config.yaml
encoder_arch: "mlp_mixer"
decoder_width: 384
decoder_head_dim: 32
decoder_qk_norm: false
decoder_inner_norm: false
optimizer: "ademamix"
lr: 0.00075
epochs: 16.0
final_lr_fraction: 0
Rows from block 7 of the audio encoder of a small audio captioner, named by matrix and row number. Rows with one number within an expert belong to one neuron, the router's apart. Each number is 128 + 24 x the weight over its row's rms, rounded and kept within 0 to 255. All counts start at 0.
After each expert's rows are labels from the 100 clips, of 14976, where the router gives the expert most weight on average: "top examples" is what is common among them. Only what is clearly more common there than usual is listed. The data: notes from a synthesiser with random patches. In brackets: how many of the 100.
# router: router (encoder.blocks.7.mlp.router.weight, 8x128), inputs 86-127
# up: expert up (encoder.blocks.7.mlp.up, 8x32x128), inputs 86-127
# down: expert down (encoder.blocks.7.mlp.down, 8x128x32, transposed), outputs 86-127

# expert 1
router.1 [ 94 121 143 158 138 142 108  96 113 140 119 126  89 126 109 113 109 116  75 106 124 101 110 139 171 131 121 128 151 121 123 182 123 113 152 106 132 134 143 138 100 140]
up.0 [176 120 103 126 143 134 111 121 173 104 111  92  70 136  87 103 129 156 106 138 107 147 123 109 157  91 148  97 138 129 123  98 119 165  55 115  97 124 167 159 136 139]
down.0 [152 108 103  89 133 146 142 104 154 139 104 142 122 102 121  94 140 103 109 147 107  82 118 129 125 111 128 129 163 120 186  77 133 133 113 110 123  82 128 145 137  92]
up.1 [169 129 116 120 155 100 108 134 169 127 127 137  96 132  97 112 139 111 104 130 111 153 160 158 134 130 130 135 130 100 122  75 133 132 107 113 104 135 138 135 129 123]
down.1 [140 135 126 126 136 133 140 106 136 160 115 120 141  92 146 106 145 112 115 113 114  69 105 153 105 131 105 116 138 164 151 112 108 118 128 127 142 108 114  98 107 100]
up.2 [129  89 151 151 180 141 151 128  60 118 113 138 114 143 109 126 105 127 161 125 138 144 162  77 143 133 116 133 128 108 141 113 168 116 108  93 111 108 153 138 140 145]
down.2 [164 110  60 115 155 125 122 138 151 102 107 126 134 102 140 145 157 105  97 135 168  91 122 136  91 155 149 101 102 107 138 103  90 120 107 123 103 120 124 128 105 121]
up.3 [140 143 107 120 149  94 101 132 181 130 127 132 136 146 149 102 145 103 105 166 162 117 100 130 186 136 133 130 115 164 134  71 106  98 115 118 125  91 118 109 102 165]
down.3 [120 142 114 122 125 122 158 116 103 115 135 128 130 120 153 126 143  90 152 109 128 137 120 126  45 158  86 100 150 141 137 104 138 101  92 142 150  90 145 121  88  80]
up.4 [129 125  78 126  99 106 117 135 119 131 118 129 162 110  95 114 113 136 139 131 106 155 146 142 136 130 147 124 121 105 142  59 132 128  90 151 135 104 171 148 146 135]
down.4 [112  92  83 148 132 127 107 120 140 141 125 100 122 130 157 134 127  56 142 116 138 112  97 132  97 110 149  97 133 130 151  77 111 137  94 124 143 108 144  99 123 114]
up.5 [130 156 147 159 134 146 148 130  84 183 152 167 172 146 133 159 131 105 161  94  96 100 187 116 121 122 126 139 100  89 114 150 112 112 105 121  89 120  82  99 182  87]
down.5 [108 126 116 129 114 115 116 124 102 157 121 132 131 122 147 144 142  84 150 139 157 136 117 167  99 118 142 103 123 131 164 102  97 147  76 148 132 104 163 106  71 113]
up.6 [149 125 165 124 123 105 134 133 142 164  49 138 122 126 120 121  91 129 114 111 139 168 125 161 149 111 112 117 140 136 140 135 151 134 107  92 162 168  91 121 134 150]
down.6 [113 104 121 123 134 122 140 194 104 151 132 149 152 119 163 132 118  94 141 151 154  88 135 152 125 121 158 102 124 150 141 116 103 145 120 137 100  88 104  78  95 149]
up.7 [ 70 149 101 140 137 137 120 135 134 175 117 142 164 135 122 118 113 114 160 126 141  74 114 138 139  96 196 119 141 111 119 133 104 139 143 121  89 102 106 169 148 156]
down.7 [118 120  95 139  69 143 126 140 116  93  93 159 122 114 105 180 104 139 149 182  96 156 180 149 135 143 139 115 119 137 142 171 131 112 119 140 131 121 138 149 128 127]
top examples: pluck (85); echo (70); tremolo (64)

# expert 3
router.3 [113 100 141 157 106 117 162 113 111  62 124 135 163 142 104 145 155 128 127 129 162 148 124 126 101 161 128 136 151 151 112 166 154 120 138 139 134 113 115 150 187 111]
up.0 [ 93  92 143 113 118 145 103 117  97 123 114 134 109 134 150 168 111 107 141  99 117 115 157 170 146  91 126 127 148 125 137 138  87  80 117 159 149 143 130 129  81  99]
down.0 [121 154 126 122 164 161 141 135 119 124 174 138 110 142 172 106 124 104 168 146 153 121 121 173 135 161 115 146  85 128 102 125 136 119 150 132 115 124  86 165 130 148]
up.1 [ 61 112 128 135 122  82 158 111 128 117 121  98 120  85 123 135 112 100 165 152 136 136 136 133 119  82 146 135 134 130 122 146 144 174 175 123  87  79 170 112 136 155]
down.1 [ 96 125 168 145 128 152 129 143  80 156 148 180 136 132 112 134 130 163  94 113 127  89 109  98 163 122 153  91 145 138 116 202 137 148 125 123 132 117 120  88 165 104]
up.2 [163  82 128 140 134 134 130 127 113 153 159 116  93 127 128 113  86 132 175 168 127 123 105 131  95 146 123 125 119 103 124 156 188 125 104 166 125 126 116 145  70  85]
down.2 [165 152 136  98 134 134 118 170 147 147 116 101 107  99 174 119 129 140 100 120 111 118 119 127 163 129 115 167 153 141 143 114 147 114 133 182 154 115  95 164 125 124]
up.3 [187 111 110 129 129  98 118 136 174 150 146 119  60 129 125  98  85 168 107 162 116  95 129 130  92 144 124 153 105  60 126 158 121  97 145 140 133 126 133 133  93 142]
down.3 [120 157 161 118 149 115 144 176 132 104 127  90 100 100 202  98  83 123 154 112 122 136 122 112 183 149 158 152 132 134 117  96 157  91 128 170 138 127  81 156 155 136]
up.4 [116 123 135 181 139 170 168 112 108 109 146 120 115 137 108 102 110 127 137  93 120 136 157 110 150  86 129 105 136 102  95 152 125 158 123  97 109 120  95 142 146 143]
down.4 [ 99 118  53 153 136 117 146  48 129 121 152 142 138 171  97 133 134 139 108  88 116 106 126 123  89 133 107 110 123  97 112 180 121 134 133 115 124 174 136 122 141 145]
up.5 [157 135 145 153 167 157 105 144 110  94 137 132 135 119 131 158 123 133 120 127 158 126 109 124 138 199 103 146 145 126 141 163 125  94 158 126 107 162  91 120 133 104]
down.5 [187 118 125 132 148 117 142 193 140 133  82 142 137 109 103 101 111 133 153 128 139 168 152 121 119 141 180 123 122 127 128  86 117 133  86 149 116 137 124  93 169 138]
up.6 [146 116 124 173 115  98 111 115  96 133 142 115 128  96 112 134  61 156 159 121 100 115 131  98 105 125 128 139 107 128 113 145 115 136 113 116 128 165 129 124 128  91]
down.6 [164 121  88 130 118 141 113 169 134 102 150 130 137 110 166 123 118  96 116 133 123 118  79 124 132 117 132 112 109 105 125 149 122  85  99 176 104 150 103 143 136 140]
up.7 [155  97  87 108 174 129 119 145 126 133 134 103 147 132 163 117 128 149 123 184 155 143  94 119 104 181 113 161  98 159 115 131 142 104 131 115  96 172 115 114 134 139]
down.7 [154 163 162 116 115 135 104 179  93 102  95 148 125  94 141 126  86 138 117 160 116 148 148 158 124 143 147 130 123 102 132 150 119 107 114 163 130 102 119 111 165  96]
top examples: noise (95)

# expert 7
router.7 [102  94 106 142  80 121 121 115 125 154 110 151 119 143 124 133 129 158 144 163 108 163 121 128  99 101 137  98 138 117 159 111 132 134 121 135 150 121 133  75 104 116]
up.0 [133 155 141 166 163 122 121 125 115 126 173 185 132  88 156 122 132  68 116  90  93 120  85 134 105 127  95 129 114 127 139 122 128 147 152 122 151 144  70 109 109 154]
down.0 [109 148 147 143 163 145 139 123 148 137 130 147 113 123  82  99 150 150 142  94 124 118 111 137 163 123 117 144 140 154 122 179  96 115 134 107 141  71  95 134 136 121]
up.1 [137  84 121 144 171 159 110 134 142 103 164 138 153 143 154 145 157 161 131 118 167  87  92 115 132 128 127 117 123 138 134 143 126 118 144 110 147 201 121  68 143 118]
down.1 [126 149 148 115 128 130  44 136  88 176 100 118 109 120 187 131 112 117 128  99 138 130 130 107 144 144 102 137 118  71 125 164 144  92 123 153 130 172 137 113 122 133]
up.2 [113 161 127 129 153 120 152 132 106 153 130 144 103 156 123 149 118 114 140 120 103 120 138  71 145 110 131 185 172 149 120 165 130 146 106 119 104 130 103 182 117 156]
down.2 [148 173 133 143 131 140 155 154 158 129 134 123  88 140 133  96 161 134 147 117  93 118 115 122 127 128 164 154 132 182 112 127  96 131 115  82 138 127  79 144 177 124]
up.3 [169  82  73 145 114 103 135 152 111 177 129 122  96 164 102 124 114 143 123 129 124 182 110 155  71 131 173 112 116 111 133 123 133 146  87 149 129 107 139 116 108 138]
down.3 [127 120 126 103 140 112 132 141 121 119 100 156 114 118 124 130 122 121  77 165 112  73 127 110 135 147 123 102 132 127 151 127  89 149 128  97 146 122 155  97 120 107]
up.4 [136 146 156 157 137 107  94 141 159 167 180 100 112 191 116  86 102 125 147  99 115 166 145  91 154  85 117 136 128 151  86 104 160 141  87 138 129 111  80 143 128 158]
down.4 [139 135 124 129 169 164 161 119 149 148 142 150 107 125 111  93 160 103  90 101 105  95  93 138 161 112 124 156 137 138 104 126 149 112 107 157 129 121 107 122 155 158]
up.5 [141 157 151 123 156 149 143 133 119 155 165 113 163 155 162 123 102 133 138 123 109 134 126 103 113  79 163 162 127 146 106  99  98 118  92 156 125  79  99 166 101 127]
down.5 [104 161 120 139 134 125 122 120 145 140 122 155 125 121 167 101 114 111 102 123 100 103 123 130 156  90  94 139 129 132 153 114  93 109 156 165 120 150 130  94 168 148]
up.6 [107 147 126 144 119 112  97 113 115 146 137 145 149 113 114 147  63 100 134 136 130 109 105  99 155 119 133 135  94 178 132 195 137 151 165 176 135 120 157 133 102 109]
down.6 [139 112 144 109 137 160  88 124 139 166 134 140 104 119 122 158 119 132 148 115 102 136 121  91 153 125 118 141  98  86 123 148 144 114 172 145 133 183 116 172 132 113]
up.7 [ 86 113 104 149 130 115  80  98 107 112 149 164 129 124  93 173 101 100 109 127 154 147  64 106 141 128 143 123 127 115 150 162 133 138 110 141 141 126 119 120 106 133]
down.7 [100 151 133 142 100 137 110 166 171 204 141 115 115 135 144  96 129 135 112  94 100 123 142 116 133 117 168 165 138 110 113 154 128 123 167 163 137 159  98 134 118 124]
top examples: pitch class: D (25)

# expert 0
router.0 [111 172 107 116 159 125 145 133 118 144 114  94 147 177 157  80  77  87 156 122 131 151 150 118 182 104 135 115 105 150 130 131 125  99 122 111 109  89 119 137 164 157]
up.0 [161  87  90 129  88 140 106 117 112 135 178 121 149 103 139 155 106 151 106 107 102 194 102  92  98 165 182  91 115 116 130 100 103 142 120 134 134 135 153  92 104 134]
down.0 [111 115 162 137 122 140 156 141 133 109 123  98 108 104 133 106 149  91 153 150 156 131 137 114 150 148 109  97 145 143 157 141 152  96 131 151 130 137 113 111 125 140]
up.1 [176 134 147  81 118 127 121 154  78 100 154 133 119 146 181  95  71 142 155 103  98 119 116 131 140 104  98 148  75 155  95 136 123 153 120  98 125 152 103 147  66 125]
down.1 [148 141 148 129 142 202  94 137 158 110 155  77 118  99  98 124 116 140 138  75 114 173 115 110 123 119 169 174 122  92  83 111 105 100 104 150 131 132 115 164 143 123]
up.2 [157 161 167 151 104 108  48 142 153 179  97 102 127 100 109 101 111  96 133 149 125  93 140 131 133 114 134 175  81 138  97 127 161 116 123  98 107 132 128 106 101 153]
down.2 [147 120 106  88 119 129  97 140 181 108 110  89 128 113  98 123 134  97 110 115 144 154 119 116 111 138  87  99 113 127 145 117 135 136 170 176  99 125 162 145 115 133]
up.3 [115 111 178 147 119 134 128 101  84 169  96 142  99 128 138 118  88 155 142 193 155 136 115  94 135 135 125  88 101  94 122 121 123 102 111 166 102 143 155 140 123  98]
down.3 [143 104 162 161 120 167 125 117  88 171 115 168 124 183 139 163 134 131 145 137 122 128  72 107 146 171  96 141 158 118 148 116 168 125 100 214 154 130 150 109 142  89]
up.4 [154 117 132 124 105 144 107 134 144 107 152 151 124  90 159 136 128 168 132 127  77 177  81 135 133 130 135  88 134  67 147 131  92 135 124 142 142 149 148 123  94 122]
down.4 [125 151 166 140 114 131 117 110 142 128 120  67 113 138 133 124 151  81 149 111 149 157 129 126 155 140 124  91 142 130 143 153 166  83 120 142 120  96  92 121 132 151]
up.5 [127  76 110 150 161 127  87 146 141 150 171 124 160  94 138 123 187 156 109 135 157 128 128 109  77 106 140 135 130  96 126  89 111 122 138 157 114 119  98 110 105 155]
down.5 [134 118 178 152 131 108 126 116 149 136 118 110  74 102  93 111 146 128 137 159 137 103 135 142 151 171  81 122 121 134 130 148 132  85 126 145 117  90 122 130  92 132]
up.6 [108 146 137 146 174 148  76 126 141 120 127  76 138 106 122 128 167 133 106 156 131  86 135  89 134  90 111 138 123 121 101 138 128  99 143 139 132 148 115 106 124 180]
down.6 [133 115 117 133 109 111 134 123 183  88 148 114 130  85 121 101 164 151 103 150 165 104 150  95 156 157  79 109 131 135 143 168 153  96 151 185 110 121 129 127  95 128]
up.7 [103 182 127 126  85 140 144 165 110 138 194 139 111 103  84 124 160  99 108 119 143 108 107 164 165 151 159 147 180 126 127  84 108 131  93 112 160 110  96 149  98 108]
down.7 [ 82 142 172 109 129 161 150 152 128 110 111 111 128 140 132  90 133 118 131 132  99 165 135 140  98 164 153 121 108 153 139 148 128 147 155 173 126 103 121 137 112  96]
top examples: low-pass (54); filter motion: filter wobble (49); noise (45)

# expert 4
router.4 [144 149 122 151 108 110 150 136 132 134 118 139 151  80 126 150 135  94 144 130 142 135 118 117  73 169 119 134  99 129 127  76 182 129 127 117 104 121 102 164 165 126]
up.0 [117 126 133 126 153 137 132 122 125 137 126 130 124 155 120 118 112 119 104 122 192 100  99 128 144  85 147 135  84 149 131 160 142 103 163 125  97 149 116 146 120 137]
down.0 [116 139 182 150 140 141 148 120 102 135 129 108 121 113  88 133  99 160 111 101 130  94  89  99 126 126 119 133  95 146 176 113 120 115 182 127 119 150 120 115 204 126]
up.1 [167 162 130 121 133 144 153 121  78 120 102 154 148  95 132 190 118 144 151 140 123 151 167 126 115 149 105 129 118 170 117 120 150 114 104 131 133 140 100 106 157  43]
down.1 [133 106 139 141 139 119 120 105 128 101 168 106 131 138 107 159 101 108 145 135 140 150 142 113 126 128 136 112 137  63 131  99 135 143 107 122 115 104 149 171 130 131]
up.2 [146 155 132 141  98 151 137 113 137 101 131  95 123 146  60 121 118 136 144 157 112 152  91  99 107 146 119 159 107 178 106  99 139 130 109 134 106 107 150 116 101  93]
down.2 [104 153  71 122 139  99 151 129 170 143 127 117 147 158 138 126 150  89 128 127 140 101 157 175 133 117 157  88 139 119 109 145 140 153 121 112 108 111 164 134 116 171]
up.3 [115 119 137 132 117 119 134 137  82 147 114 116 156  99 131  91 134 126 139 110 108 119 125 147 124  94 130 107 140 112 146 184  66 156 165 116 128  85 110 118 151 143]
down.3 [107 142 142 144  87 112 144 114 135 143 118 171 132 142 117 131 160 140 135 159 151 165 176 177 121 112 132 112 117 172 132 141 125 103 131 123 164 112 128 106 126  98]
up.4 [115 159 132  82 123 126  93 160 139 107 132 119 143 137 119 128 113 128 146 181 164 110 130 162 100 132 174 103 148 100 132 117 178 153 139 123  88  67 151 127  86 133]
down.4 [133 144 141 120 127 112 128 136 126 148 103 112 140 123 170  90  99 110 148 189 110 120 138 131 170  94 133 138 138 155 145 115 127 160 137 142 158 133 113 106 116 122]
up.5 [130 157 121 126  84 143 110  95 154 126 134 129 166 134 113 113 139 125 128 112 137 137 128 133 140 108 144 110 119 128 132 145 129 133  73 130 104 115 156 110 147  98]
down.5 [136 102 150 130 135 115 112 117 130 124 141 111 143 110 178 126 113 148 107 205  96 115 112  80 154  83  97 152 136 101 164 117 128 134 122 110 121 126 171 146 131 117]
up.6 [109 126  99 135 153 112  88 158 124  94 110 140  82 105 117 126 103  88 134 117 146 114 160 126 115 147 145 157 103 127 130 106 152 159 116 151  89 171 112 121 119 120]
down.6 [128 134 162 120 131 121  97 128 136 189 141 122  93 128 126 150 129 154 165 161  91 148 123 141 120 152 129 145 122 132  88 111  96 123 158  97 109 141  73 147 142 178]
up.7 [133 160 134 136 153 147  92 132 125 128 129 117 127 127 143 122  96 104 121 131 136 183 133  90 110 156 169 143  95  92 107 121 225 135 128 133 135 143  90  70 145 129]
down.7 [133 131 103 122 155  97 122 125  92 143 126 114 114 146 126 117  95  94 148 176 110 129 116 132 138 143 153 148 108 129 141 107 148 138 118  77 163 115 163 178 134 170]
top examples: swell (100); noise (64); filter wobble (40)

# expert 6
router.6 [181 128 116 134 143 174 142 136  94 103 140 120  95 174 120 124  77 183 160  84 117 155 121 100 144 139 143 122 123 181 101 135 111 152  96 188 142 160 128  83 156 104]
up.0 [103  97 147 146 143 105 152 106 115 116 119 162  62 122  94 159 148 128 155 106 165  85 107 148 144 122 140 136 151 138 145 159 135 174 140 148 144 115  96  95 149 135]
down.0 [143  57  64 151 139  97 137 160 158 130 154 114 141 117 159 109 132 102 149 135 136 116 118 154  72 136 142 113 137 104 155 109 134 153 125 136 142  93 118  91 110 115]
up.1 [120  94 111  95 123 137 125 147 141 146 158  95  93 112  93  74 112 133 136 117 186 124 108 104 138  96 141 138 139 150 142 110 121 130 108 116 120 155 105 111 123 205]
down.1 [130 121 139 156 128 137  91 154 136 124 120 158 107 110 173 122 138 166 118 124 143  79 149 139 124 149 189 102 134 133 167 148 129  86 106 155 132 106 127  98 104 127]
up.2 [101 136 154 137 105 105 137 124 129 139 118 129 159 104 127 125 136 104 123 154 143 102 147 151 112 114 107 128 103 116 138 141 135 127  93 109 100  95 102 153 179 157]
down.2 [114 117 165 151 120 129 134 158 134 130 127  96 136  77 172 140 135 127 111 125 126 106 165 126 141 108 103 121 114 154 146 127 101 142 130 118 137 135 109  83 106 119]
up.3 [125 133 149 130 108 123 134 130 144 125 121 131  90 126 127 129 135 114 115 112 128  86 104 155 149 138 127 108 117 158 143 136 170 129 154 192 126 113 120  78 141 121]
down.3 [142 123 145 122 160 137 107 118 119 168 148 121 124 124 153 118 126 126  78 124  87  68 119 115 126 130 133 142  92 147 129 161 133 127 121 124 152 159 113 121  73 107]
up.4 [147 138 120 111  95 134 132 141 126 125  64 106 133 100 127 107 120 121 114 157 130 137 102  89 150  95 124 134 111 118 123 105  92 106 120 136  95 149 117 110 131 126]
down.4 [182 111 103 119 161 129 132 132 121 142 145 149 104  94 150 115 115 133 101 190 119  82 133 139 145 152 167 138  92 123 120 122 153 137 130 152 161  68 129 139 129 139]
up.5 [165 105 133 140 115 145  93 115 127 129 119  93 129 138 171 118  80 153 119  89 134 118 144 130 126 116 129 104 145 108 125 213 148 138 156 159 129 138 158 110 100 120]
down.5 [112 160 168 120 108 138 132 113 150 123 131 107 184 132 108 115 163 166 101 112 124 141 120 136 155  99 118 133 120 123 115 142 137 103 141  78 110 175 111 150 150 178]
up.6 [174 167 172 145 149 141 129 133 153 127 138 154 122 106 130 182 144 148 169 134 121 103 163 134 118  59 113  68 125 152 124 118 102 124  82 132 114 123 159 132 130 133]
down.6 [114 146 117 139 142 140 130 179 143 124 114  91 114  73 165 116 122 127  66 127 151  88 147 145 150  95 118 137 137 124 142 114 106 121 110 112 104 159 134 113 140 188]
up.7 [ 82 110 139 151 136 144 122 114 117 123 174  57 133 117 146  94 108 130 166 129 124 102 119 165 121  90 132 128 162  85 120 115 146 156  76 128 124 145 126 121 117 177]
down.7 [115  80 153 153 125 104 115 149 126 161 114 123 138  81 155 145 155 139  77 114 109 102  91 115 141 139 116 123 105 129 145 120  75 121 151 114 147 132 123  95 121 118]
top examples: gate (73)

# expert 2
router.2 [155  86 124 131 133 114 102 114 127 112 144 118 140 128 141 131 168 152 155 145 122 103  87 151 107  91 126 131 100 105 143  81 136 153 116  90 135 133  93 156 142 154]
up.0 [132 110 137 127 114 134 141 142 134 109  65  99 164 132 102 129 115 164  39 160 131 108 123 140 114 117 126 110 106 112 136 130 140 114 122 114 111 123 159 131 153 136]
down.0 [109 127 148 136 128 136 107 102 139 106 104 135  87 148 123 109 129 171 117 111 104 118 126  99 139 139 139 145 116  98 170 154  90 134 123 170 138 114  97 123 147 114]
up.1 [122  89 136 154 158 113 120 134 152 119 175 122 105  93 140 130 115 113 124 107 139 179 108 123 122 156 101 140 103  83  97  88 146 130  99 119 154 109  83 146 134 149]
down.1 [121  62  85 116 143 164 108 155 136 144 163 109 134 156  91 166 152 129 115 115 131 124  43 140  80 158 134 134 131 147 138 133 120 109 119 135 180 149 103 133 133 133]
up.2 [119 140 180  99 159 169 143 149  73 146 118 123 118 129 164  88 154 156 132 156 106 127 159 125 155 124 141 170 138 159 116 158  84 145  96 126 127 150 102 171 110 142]
down.2 [144 171 143 121 148 113 137 125 143 167 114  89 157 133 135  51 150 122 104 141 162 153 138 125 144 115 110 161 109 176 107 119 118 126 110 121 126 129 111 111 124 143]
up.3 [139 138 130 180 112  68 121 130  71  96 171 134 117 118 121 142 109 134 137 162 163 180 134 117 136 151 150 132 123  89 115  87 193 113 120  88 132 115 102 150 139 121]
down.3 [123 102 116  84 157 133 132 115 128  77 106 145 118 134  94 162  82 114 136 113 132 105 161 138 101 133 135 138 120 123 104 103 151 143 111 157 129  85 140  90 130 146]
up.4 [127 112 151 131 164 170 166 122 171 148 100 136  90 145 142 111 104 122 122  85 102 170 125 109  81 113 106 115 136 146  95 164 137 133 161 131 130 145 114 168 183 155]
down.4 [108 183 117 146 136 201 104 117 169 132 133 134 126 142 130 111 142 125 145  99 103 139 101 136  94 138 126 126 113 124 122  92 111 104 127 146 123 161 111  98 177 110]
up.5 [110 118 138 124 147 171 149  98 158 148 130 129 129 126 119 156 150 144 117  86 109 128 155 138 107 151 158 116 168 140 141 181 152 107 158 122 174 148 159 134 111 134]
down.5 [138 117  95 102 149  74 158  99 100 105 118 171 124 134 156 135 165 104 114 137 139 123 146  84 102 126 115 128 129 127 120 124 163 148 128  97 167 135 166  99 137 130]
up.6 [ 99 122 109 134 106 192 149 147 140 141 117 104 150  83 134 109 115 142  85  78 124 111 141 158 114  70 172  89 128 156 108 166 127 139 130 138 130 150 122 105 149 122]
down.6 [124 130 119 119  99  95 102 148 117 155 137 130 135  84 157  98 151 166  80 143 125 130  99 147 150 112 115 134  96 109 131 145 131 112 115 106 134 154 129  93 118  96]
up.7 [117 128 118 139 148  58 117 121 160 123 106 157 119 104 127 155 167  99 169 128 133 146 100 109 130 130 110 130 138 110 137  79 138 137 114 120 111 108  99 131 115 137]
down.7 [144 100 126 102 127 168 134 134 156 122 141 130 145 130 153 108 145 161  81 103 117 151 115 141 160 147 135  94 194 111 178 111 107 115  99 114 138 175 122 113 153 122]
top examples: gate (74); echo (57); noise (37)

# expert 5
router.5 [100 151 144  86 147 135 119 175 151 143 139 141 122  99 141 155 160 128  81 128 135 107 188 134 124 155 113 162 141 118 128 131 102 129 145 125  98 121 169 160 100 142]
up.0 [164 131 148 110 162 120  84 124 135 155 156 156 124  92 153 125 136  82 128 132 108  88 157 108 123 149 112 141 127 101 139 132 110 131 146 121 120 136 117 150  77 153]
down.0 [124  98  71 152 108 126 111 140 125 122 120 131 116 140 117 127  99 110 140 154 126 103  58 153 116 151 103  81 118  80 134 138 153 136  69 108 122 160 148 106 110 106]
up.1 [113 122 118 152 128 123 156 132 138 109 132 146  95 139 105 150 118 113 139  91 127 136 149 151 134 138 180 126 100  99 100 152 168 143 136 120 112  94 138 128 150 142]
down.1 [140  97 165 133 155 131 143  73 138 166 132 125 137 137 134 141 141 123 108 117 113 105  55  89 126 120 126 103 137 126 121 143 106 183 122 116 152 168 135  92 115 162]
up.2 [159  96 131 148 133 149 121 192 151 100 112  72 126 113 120  68 118 127  90 129 165 122 126 123  81 121 106  95 100 176 142 122 115 108 165 123 124 142 123 112 136 154]
down.2 [119  77 132 143  95  85 133 147 129 169 105 159 108 107 161 130 146  97 170 125 184 143 117 108 104 101 113 144 117 137 141 166 124 129 117 113 122 107 111 129 113 196]
up.3 [126 134  98 146 132 100 118 153 117 160 152 105 116  91 147 161  79  90 100 111 132 129 119 115  71 159 141 129 121 136 128  73 146 128 107 133 154 154 155 138 113 176]
down.3 [171 114  81 124 100 116 125 144 180 144 160 100  87 125 131  99 133  84  93 136 108 128 117 151 101 139 139 118 140  80 151 113  99 139 153 128 140 139 106 156  74 182]
up.4 [129 110 133 127 106  70  93 112 143 113 121 147 163 160 112 170 101 139 180 152 117 120 103 111 131 164 110  96 105 149 141 118 148 100 126 154  99 104 133 120 104 100]
down.4 [102  80  93 148 120 119 166  97 101 103 118 164 139 153 100 160 152 133 131 158 149  83  64 122 137 125 122  91 116 130 140 166 180 134  88 112 131 158 164  98 158  93]
up.5 [134 161 169 158 144 159 116 155  83 110 129 134 124 134 112 130 129 160  82  94 145 126 124 124 116  87 144 114 145 139 119 102 129 168 141 117 160 138  94  96 150 171]
down.5 [114  98 148 112 114 130 134 132 184 159 125 112 107 139 173 158 115  96 125 152 115 136 123 166 139 164 157 117 144 156 136 129 114 125 160 153 141 109 127 145 127 158]
up.6 [126 142 137 129 127 133 132 110 133 116 193 156  90 121 133 109 158 161 145 147 131  78 175  94 148 143 155 148  95 122 127 145  96 144 137 102 100  79 133 151 122 118]
down.6 [123 133 118 139 111 129 113 131 119 133 126 117 156 121 136 117 145 142 141 160 104  92 148 135 156 154 164 121  94 138 129 132  80 135 145 110 123 115  75 100 133 114]
up.7 [ 85 106 110 162 119 133 106 143 120 132  94 145 141 132 147 175 126 191 116 113 144 124 112 178  82  95 161 112 140  95 128 137 173 165 109 128 136 154 125 120 170 114]
down.7 [102 168 141 138 125 147 144  86 137 184 169 125 135 133 161 137 122 113 129 141 103 163 120 154 113 112 144  78 137 171 142 152 108 140 142 142 104 106 107 161 156 146]
top examples: pad (52); narrow pulse (31)